config.yaml
dataset: "drawn branching plants"
train_examples: 145000
crop_scale_min: 1
targets: ["branching", "foliage"]
activation: "elu"
widths: [160, 272]
optimizer: "soap"
beta1: 0.9
lr_schedule: "cosine"
weight_decay: 0.1
Rows from block 6 of a small image classifier, named by matrix and row number. Each number is 128 + 24 x the weight over its row's rms, rounded and kept within 0 to 255. All counts start at 0. Numbers have three digits each. After the name is the row's rms in percent of the matrix's.
After each channel's rows are labels from the 100 images, of 14848, where the channel reaches its highest value: "strongest on" is what is common among them; "peak at" is the part of the image that holds the peak. Only what is clearly more common there than usual is listed. The data: drawn branching plants. In brackets: how many of the 100.
# c30: last pointwise conv (model.blocks.6.c3.0.weight, 272x272x1x1), inputs 0-135

c30.132 106:116114142098134110122167097082122115104144105160147087139128157136094093100143097125136095165117183114146141100109119138109152154118131104170093120112145120139097123118146143143120122134134107131143110112129103154116127138145176118104110121143132165097071163124136106081146155105149132075135098145133143148133114124133152133116111161149138115096127109132132126135090099140113126107140154117090156089096130147
strongest on: night (65); bare (45)
peak at: middle right (40); bottom right (30)

c30.251 082:134139133127104126165091125137168102100116062155125167129133126116109112137095111146152114180120127173180122154137155144089065158162157119154113099174127128119200173131151148079137123194148160115138086127118124136107116135151149131129083147093125140091163135148113144093142104134092101135141126133098130162107082146109161142140121114145128157112118123139149105118123124127135110117139097114130145134142143141
strongest on: pink blossoms (100); narrow (40)
peak at: centre (60); top centre (32)

c30.186 090:095139154086138130121179108143108128151070112150138136156121125051093116121115135118124119107137137125126105135131174099130134146085170133125142124120114176120153149119151142135095141106114152121120145155144105087126128096129131156143112144166150121166134138153126114161116133128166118100142158190127157147116152138137162112104146127158133130157171114137163124131114100148143134149125120109156145136134119148
strongest on: two-way forks (100); narrow (72); thick trunk (69)
peak at: centre (86)

c30.262 083:145166166113137106111136169137130148196156138138144137122145112144120125109141093107157139117139079133126114140153161131147157106088189108145110116122102118177082130139091117171093184092100065127108140133158084133160116105150093126106120125096153107133078096120130160087128124110116121109132130104146132148112139131155125141118104119173131139149126149127142164126197169141154136138101118141139161090084095151
strongest on: red berries (100)
peak at: centre (82)

c30.99 097:132104145163097143106113135103132135113131151163134111112108137127074170143103110136098119155114142150134145145140110120123134100139118145114163110088135103097129158107138137113114118121143142113120141107118159104146119150108106150147116114159161100123135117109099144149135096130121120140140100142121149112121125143118114113134131136125107163166126135124112131085118107149099137168137137101161092106128159162
strongest on: two-way forks (100); autumn leaves (75); wide (53)
peak at: bottom centre (64); centre (29)

c30.48 064:162116101127134115132097121150114113146156116134140121118136182128108148121137096110115136172122121145149135114119142160152173113151130115107140122096128152084118159112108128115111135132112135119133100174117162149138115194142153160157117148137127111130165132143121120169127123122135124084163163154114097179103148115133122150170129132098168103121121128117105143123138130152118123116153125171163137147150121163
strongest on: two-way forks (100); narrow (87); autumn leaves (60)
peak at: centre (96)

c30.101 105:139114109157190174121141117132169115129176135114118158130137120161119187128060148163136143146132132118149121124126107143105122114077166134121112133169100106140127134145079122129142149142134105149113118145155123153142195104110103118125144141115108132097191132097120135117125129102173137119133102140135133097154113127150132109138117137115167144108115135140089127077124118128136136100167131121081151106099107107
strongest on: green leaves (99); narrow (67)
peak at: middle right (59); centre (28)

c30.24 088:185131112151123152163151141154156136186113169116126178152169135114076125104137093119127154170114192108158074165164094142137115135153128122126165138136180147131165137114126120129134136197112113161136149136143121130129112125115104130138113114080110164139090096139169131149140098151110115129121109114149123135139159127140123120113150119160112148164117126114139179141123174133149104134146123149091166104137121117
strongest on: pink blossoms (100); narrow (40)
peak at: centre (70); top centre (27)

c30.200 108:131117102086139126157111101109111071160118161175135144086126156122123128172110116131143061137093110150125127089145150095093075121117146126142152163101133154137090092093135085152146164139166111058124136123140119147106098136133133139111110115122125092141125140164130133088109095110155092140093148144122149124134119080139165147135140156136147123121126113121135140120161106099136116124141128117107150107145169092
strongest on: white flowers (100)
peak at: centre (66); top centre (33)

c30.264 096:130145142177145121151135136161156130157118124133103123108103113149137142101157166130158141145132115137112107118127113136145125140110152133104121140117130137123112121124143143114168114094156122127176132136081122096223166142120132163151131076127136102130146158118143163166112183128140088142108130122139098107142152150139150137102095114117123143119141118158131149181140160119162137120124133133138084132130115150
strongest on: night (46); pink blossoms (45)
peak at: bottom centre (45); centre (40)

c30.64 087:158139117146100131179126135137191180163166110089113133125148120121129125072126086119118151145126100155131143204154117141115080120139147097205130161150138119165146120138125138116091135155140177156150167117132122043123163143117109138130166143139114138120098162138118144138109144098090100098104126119113193106111160109145172139121110114113114120099096094135119160101149146095146121154113171159146122117078155145
strongest on: pink blossoms (100); narrow (50)
peak at: centre (59); top centre (41)

c30.31 096:141124141159122125135123106115144106112138147121100177127097116118101117124082106124144147167148102126125136111169096144121083154120075140163119110182155132131134123126140110137156159126115143196131102151105122134139139113124124146137154188102113110136140125141129122107127105130111145102151167116109100132096138118115129146107143125084125125132151142082149118105130203117141113105137132106103069126121139163
strongest on: thick trunk (68); white flowers (65); narrow (40)
peak at: centre (62)

c30.111 136:142155113153123101090149159197127112116089104123128100121122172098122144153112153126174106112144131142117148107121150100117160109130123087093128131114102162117087153135105140130125122128120116096184135140139139127115130115153141177085102122104112130144108115168123127093123109135128117136196109130128136136088151123108103116157157128125092141151149078105153107138129167116125087129154127140120111116112144104
strongest on: red berries (100); narrow (65)
peak at: top centre (36)

c30.230 096:136118118118169144144102119117121116119152204102120134144179157130151162121188181142129158115113117132082111143120099134119129108120115108118153117159100141145120141124076136129121122108129131123139066143139139132107150142116162148147132127074115154095119115122114101147142110140165114129151121089141095105108120143137150128132163124117120103117116157109174121142083164118101092102121121089129108108110145134
strongest on: thick trunk (67); narrow (63); green leaves (41)
peak at: middle right (80)

c30.170 106:124137124150121119136119145142112129105141157134116172132138108115146117147086140137162147123122133129110125159140152153144098146102128166122123169124149163124129090096090121121143109103147109108135170134108142159113128108127152134111138118128107125111159139108206147129151135115110103122160111106141120131102139132125128146159155109150154105133101132114128084158148127093127155122088168151126085143139104129
strongest on: three-way forks (100); autumn leaves (91)
peak at: centre (60); bottom centre (36)

c30.174 088:126113166142163103122120153171131129184104106126134127138136129142108112149112107128110164092141138180155135150134091070183122108087117161135160076145069156085112147112126144166136149105124109140147094131149118096117129166127124134141152129175143120142094113153115138151111166135171157161096133137146131142136089073142119101108120132139140128143132172130105127144153152129108132111083136156105148159119115091
strongest on: red berries (100); narrow (43); leaning left (37)
peak at: centre (66)

c30.58 097:140134149156152106110127146113088127095131146124112117105132115110181143136154150147139160109122112137161085111131103108124088109144137141128150123174175133119124109154111155131129133096108110151122135136195146145136106149140135128109156092150138136150131140165095160126135156116090127131072144134079107122165110110150150157102101155150132147111133111174137108144081126150167155160141125163105104174114109113
strongest on: autumn leaves (100); wide (39)
peak at: centre (90)

c30.261 100:123135104109113109128127130137171144117171110120085097131112114124134152119102103143132123124132124144108151126128172160134113137129160103127141133093118124138145099167134123127157143103141117106161180136100138157139120171115118180113142114166107069132141095180146126139125098130116125139138137131174147122159140112141150141143131120118138129105127117167103122118093119111146096155117125166161121115109110133
strongest on: narrow (69); thick trunk (63); white flowers (44)
peak at: middle right (69); bottom right (29)

c30.173 094:161141146127107136130117141106132106137140109143140143166107118137138137157184111139124155126092133126103129107125131125175113142097101154125167129112127123105104110118125143156142122095116120139122106129148125156123094137122116110133097111136127113127098153166117119176135135140132112125124156156077135088138105137139127109177144165106160143080144094098124158081142152099083134140161126105098114128126083115
strongest on: three-way forks (100); autumn leaves (88)
peak at: middle right (76)

c30.270 098:134104111084140140126149102115120163115178175120112129122121101097132162142125157175120132098146155123088135121120157169143127133124112161096099151091113134129183161107123145109140210160168196159139152120122125104129162136118147152136109133140110112117161097161137132154130096153111123142102155144123112115121112113131180110135127097134171067137143136138131142159100141127130139121106126147121097142176118079
strongest on: green leaves (83)
peak at: middle right (28)

c30.185 089:126083090120119119118144079102089110105134108166129113139114110109114133189091152173103129117156156125118089134129129143107111123129110168130123108154125121107167137129103136100168161125112108171103107202106106128140120162151175178122125140119114116120159117107129136147121110134138106120104089123128126156122148140109119114166100125127070079088143150092140177114159131162103101079101157132102128141111106143
strongest on: two-way forks (73); autumn leaves (52); green leaves (48)
peak at: middle left (37); top centre (28)

c30.187 088:108117194158131144169131102160123121180110113147123113155168081184101124129134160158106155117143145141097104115119137160128140154108126180168117124182116116116145208135123137129148143144116108175137095160110133079157152153139081165115127129124116127118082156122134137141137161127107125111146089118166139100091087093147106096155113151129153129138126141116121114140104138139126127141135160142108141117138149171
strongest on: red berries (93); narrow (65)
peak at: centre (71)

c30.215 114:106149084121128147154122099139148117144150105106102106110120100151149132120118119151119124104136132154140146146124132111116142126115122157141139126107124172144129107148098161121119121138109138105136136139114140109143159151086114154112121075153090168153121116136119089158104143139129144136135145087142111135098143105131098097139127064146117125126125122095134111160073111122150126138152128093111197158184108136
strongest on: two-way forks (100); white flowers (91); leaning left (53)
peak at: middle right (100)

c30.26 094:151111167132101165104173134118140180127106162158129147157148149125092096153127120107175168112110165177110089137180092130119091167092151101129067131149111147120125134120153107102130139108135089121087133128156137155134111150154125112115122175120165165103115090093132144090092150109147156163100093107149112090107138097117174082114151102128114142116139153120120124115109137073138105145133125137140160110106146120
strongest on: white flowers (78)
peak at: centre (93)

c30.161 091:139128140135114151122146142143102088119161138164117115094116131118125148163117120140153106150090137147142116095133142113122100142118132145103118128104111115127133117144099141125150109130152133112164076080096143122182135130117124132112091133110202147153076164134124147112131129150155119082164146117121112155136187148119133100110142133090162126102126123100110097104126100144134143120141121181129158110119135129
strongest on: white flowers (100); two-way forks (78)
peak at: centre (91)

c30.254 109:120156184112113140094126143112123114126126141162138125164158135151098129121128159140123118144137127121088137152113137127141118137130171137120110132113051154104135140091119134124077126157133126110136129158090126134111145093127096114132149171122142098131101117127110114157130087112154081114117108104120134106106146130142117113138127171095070126139117127138101090097101130123134138110093118110157159134143157109
strongest on: autumn leaves (99); two-way forks (97); drooping (48)
peak at: centre (98)

c30.150 084:117130109095097104111136115126166131149062167153155103156091149127134132135107085114108127104113116117099150170149115111066134151116145148123135157110128090113123114144113099129174114131130122136099104120118133101079095134129115128086118103077131140113112120116087135141132104180167137100118113146126132185148126165163107133175157138075090110088176101125112127096110141135169091142112146117128098144134132106
strongest on: two-way forks (100); autumn leaves (99)
peak at: centre (72)

c30.256 103:125120108130118127090117130128183160112113088143143146121101125118108118126118091091168128130144150151125089120160116123111147146106132117108158104117082176123138113106107140120117105168127109100142114107087164125102155111080090131123099153129154066123099125118111144121134152135142107116155124108113121152101174173154071109169158113169091140131113128092117146116088137133157172150113107135131141129149145093
strongest on: red berries (84); narrow (49)
peak at: top centre (52)

c30.268 090:160129156102095124155125140137090143134109118145124139145099132186158082112162164099149118107095171112123118145082078139118133134116138160098103075127168114098098122130124150096095124104078132145139085145114133075099158115163127090092152122137139117117119137135119099083136126128153132137117140078153122154110127109144099115131101144137153119151111128131125137148122139069081103138102162106124121149113124169
strongest on: red berries (88); narrow (75)
peak at: centre (75)

c30.165 114:115119135119132118155136099108086135139163155135151129114145115153163116089177147115077108123149124122142134098108121142153135121123086139174094141161154065132153106117138139139127145123110121187126116124114133100109119116117130138152102130113130147166111135137117138132154138145162133121105124130129100092093092143148160094122105102111166140157134126147129102143110105102144082134132142112156132150146113154
strongest on: three-way forks (99); night (84); autumn leaves (70)
peak at: bottom left (56); middle left (34)

c30.27 109:146085104130158135137177146126131114132099138157092128132140098125161153139131119149109174124163159118133069100134122134124107103103126109126132126140111144111149105107113134122155145120109082122134137144144123144147160110132142162124136117139136129109147104097162137143166158141146131118152117157121120134153127113145075108140109179128114149140140126094171119113145100151124192140150150118130087130121104149
strongest on: green leaves (98); two-way forks (85)
peak at: centre (47); middle left (46)

c30.25 096:110073112127131150087116123138124130144131153102162140144098131133152156128139120143102139107081128118107079127105106078131165084085148096089131144133088196116088165169092175124139157073113136106134067121139158143115129115126119168133116155145172121141095162120141082130171133114107095135099084150130111125115131122142100150127088128146162096108136134113155151090135114100093097117129092105130140155084123134
strongest on: red berries (100); narrow (84)
peak at: centre (64); top centre (28)

c30.259 105:123150140118143135122107119115109140126132099098129092151110147120111138106127138148079131126124113112131123121136128146101121118124124127112165104136140123131153154149125093101131173125134112121086127143136167150151129134173133082128109113139131092137133130139115152106162142143088118115098138132094140093115105126160126109128107122089137105139133152171129123132123123159125120128141114136153100128154153117
strongest on: two-way forks (99); bare (95); thick trunk (65); habit: narrow (43)
peak at: centre (94)

c30.181 120:104143155112132105101138143087161146090123132143128106117107145098108137128141106140148162116109103128099129103119188126132131134152113133128134141134134151159116105114109141170174116131143127128113124123180125111120112109145142134121129114137131118050132121164169148143106145111150129135137131133131146171151117145150106107122162163151134101122132116090156038096136129065126112106115111104117135110099158123
strongest on: autumn leaves (98); wide (47)
peak at: middle right (91)

c30.210 105:115137107137165127123193135135131118124131117114119103145137100153140198190076123192135135106179141124104114153099122149084122123155129111101154110106111133091162133155083130145145147151111097136119142151116134149115178130153134155145142141119121094160146096148129127163113090152132101110118114137110137118132129129104111161141187133114154188090091130129138127120088106119138117093107161116103125110133124131
strongest on: green leaves (100); narrow (68)
peak at: centre (66)

c30.138 111:156137093131063135179097095154106086143082080138146115103168140147114066124122135048147096139150188178143122108109157175117139146088126104146130155113140121184245115115164069117143056143125112166077094143141105155139159114159131167118122106127141121110129129128154131157116130123101149120123120147157126149080122095138124068105135116120104138118079140116117145118137137126166132109119095154114106133119132136
strongest on: autumn leaves (100); leaning right (47)
peak at: centre (56); top centre (28)

c30.68 098:130145134149131142129106112149115145119127108120110135143153143104131125140112160093128090131146161135094115154153102128126127120125110114163110129136159129115150116146159136143147143150122079161079080172151165117120157126148137170108135086132120107137108133126130117087089133151156128122158134091102087115109150121137072124150120102162116178150150103151130110072142169120153110149094119125129140147152109135
strongest on: autumn leaves (100); night (54); leaning left (43)
peak at: centre (41); middle left (38)

c30.9 105:112123113142119106079139152113129146106164146136111147110140123167137133194111130149119143131146112127112169147134155208123115122157180135148094115135143128115167128169110162095112118116151129148170128189141156170119155151133123146113118101124164141146110075157096116118177150113109111121100115114120110125160124132091085116114151119125126140147145102160139109112079151113112111118100092132131146158209135124
strongest on: green leaves (95); narrow (49); leaning right (37)
peak at: centre (45); top centre (34)

c30.246 093:066128093172165155123138117136125160164093141123140117137127131113100149128099153156122168162112116102123092124144062139130110146120181156099130111118129144181163138161077088121136104110129132133113136140146112120094133124123094132146133089158096120158073132099169136135165122170097141130118116135125114140136145121087140154097126105131140148136110121135083165125156106128131147100127123106144112142132139137
strongest on: bare (100)
peak at: centre (74)

c30.207 094:138145107120122104119132125109129127108133104098117133133151091130142109143181145124124097118139155116109123082104112121122129115135154103105127144128152120118135104113128079142133152131108117103145137122140142134143146130111141152102088149153157111121137151136117127141189124106128156159173120152130134098150109108106157103131112141127121128123141134109147116145131096123154094101146140124104132076124148141
strongest on: three-way forks (100); autumn leaves (92)
peak at: middle right (74)

c30.43 104:146144104140157108116132167165140111129091111081103122164157171133147099126160126120129151160122146112130134107134168083185128114166116125116123171115143178123112132120112146139097103099107094130152130100121140096134090098148095130106175126118132110109161140137175116192135161071138139110177156126144113114124146086095167181076134103119137118129080123140133136113146142140086119151162155137136150147112136096
strongest on: two-way forks (97); pink blossoms (43)
peak at: bottom right (89)

c30.63 103:107135108126113140096137134134154107108134164147144150131145134153145147174115111142109131120138144126139117134074145133101107102099134128161158090164107083125126169152112196127141199098152123139128136145098164158155125128127122125133100180146164105122099114117117077099166119128132139151146109117123099153102150164179124110130133145128134113178160165100143099139107129156094126109095105137113168129152149114
strongest on: green leaves (99); two-way forks (74); narrow (61)
peak at: centre (56); top centre (42)

c30.16 110:122114136120131124180105125153122147094136133151103160116149110134134133139152130140110110125119139121132155125118147179144149157162140139164099147133152114097183128131134121118139113120101144168146198119158151146151102140167117148143123129131126128155104106143125166136136107122130112151127126146105122131115141126091130112127114094173090090117155114100108136118140156107157127129069135121101164139135106089
strongest on: bare (86); two-way forks (74); narrow (39)
peak at: top centre (57); centre (29)

c30.14 122:126142147144157109132133132132138144136149138128140119152140126143156124107087127117123148139131121138137135148119153137122143145128114134116142119164132116113155135116142140120129139123116125165124127146142161134116115140123129187119147169127086189120114169062114152112127086113146155171133122101110119092142173118056132136130129115116064140137116129146125095094145146116128097142121154150141126134125088142
strongest on: autumn leaves (69)
peak at: centre (99)

c30.172 101:138109133135122108124153131140099131148129101195114172104101084117152136160111138087153114163141116166116156138137161166131120141127157151135144149125114137134208133130141148108182110139143143176154112175121115145119159132123108129087138152120125116114127132134120129138102107179126172147122097127134150127102170165160105101138158090110116143153149096090115126134153089144122148116103134115165084145144109106
strongest on: autumn leaves (100)
peak at: centre (61); top centre (39)

c30.35 120:149154118109118140141154109116097148098151139131106162124142119083144133110100144126134124135132101122095095110136120145127131100128112138135115113124154140099119133129129128157104146127131083119124149115209155140137154099172125091150039125116159136145097149144121166175157148119112121101136109101101103096154120161082160138145061150113117070140189092118151125071128135107098107096148146111118161141155122154
strongest on: two-way forks (100); narrow (66); thick trunk (61)
peak at: bottom centre (100)

c30.149 133:119147105158128087098166138144159134104064144101115109130109206072093137119129113152198122136140129130140177137117106110108167116158135119121126132089100193155109146148096144120125113125140140114130160138150176095126127099111136163083123117143141105131135146127115123135140143127153103113130126104130141159123137101063060170163145134121094096138151117122128117116091148099123145114151125111110107167133120083
strongest on: red berries (100); narrow (48)
peak at: top centre (53)

c30.177 099:129099153129129131150142114106145128117156095154130126125137125110095163163082110150128123119136143137165091128110100143108139144133133123100103122096128153107110143088155108104167158141127105155175115170114124157085130125141126097121120111153139110156126091161148151127133147129156115128141129132167124134107089153114130135133095114164101116105136101117164075123122102104138123114116113089188160151143125101
strongest on: green leaves (85)
peak at: centre (65); top centre (32)

c30.141 095:125144113098149168121157119102106186113147168164134135101093120102119181127158117094066121102180110106120116098127106188189080096141112144097138094106089156136222125104104126113158191098119140191132131122117145103126132161124108137129110137114128149095133112167112139117129160131119138117090125106132145133152117087119158124121096137140125139106136149144139117170128106104116116122143157159137120113121168111
strongest on: green leaves (75)
peak at: centre (37)

c30.211 090:118114114153131150081130141143166175151140152164149121127132173123109108092092112147109135145106113111156120113153106153128154104126127124125119169147120100158171159113121145140115128145083133164098112148145120154099119162148173107159120116137156130090120200140079139150167117119150139102138098102097107123115109148138116153149157101109119139116147096100120118129079109124170117132180182131132114107171114146
strongest on: two-way forks (100); autumn leaves (90); narrow (41)
peak at: centre (93)

c30.70 086:126099150150165083140128161153202089130107112143118128153127171178152136126149144114110190096125133111092100168110159108133111138118160128154133138154089107160143134147124152144156178135131094160142096121095129104118095089142079168107108161119159116129180083124154144159128098116158124115138142148152133076145099143128157089085122140133100150132095121109174115147105156160169126092140122110169149155122141130
strongest on: red berries (96); narrow (61)
peak at: centre (66); top centre (32)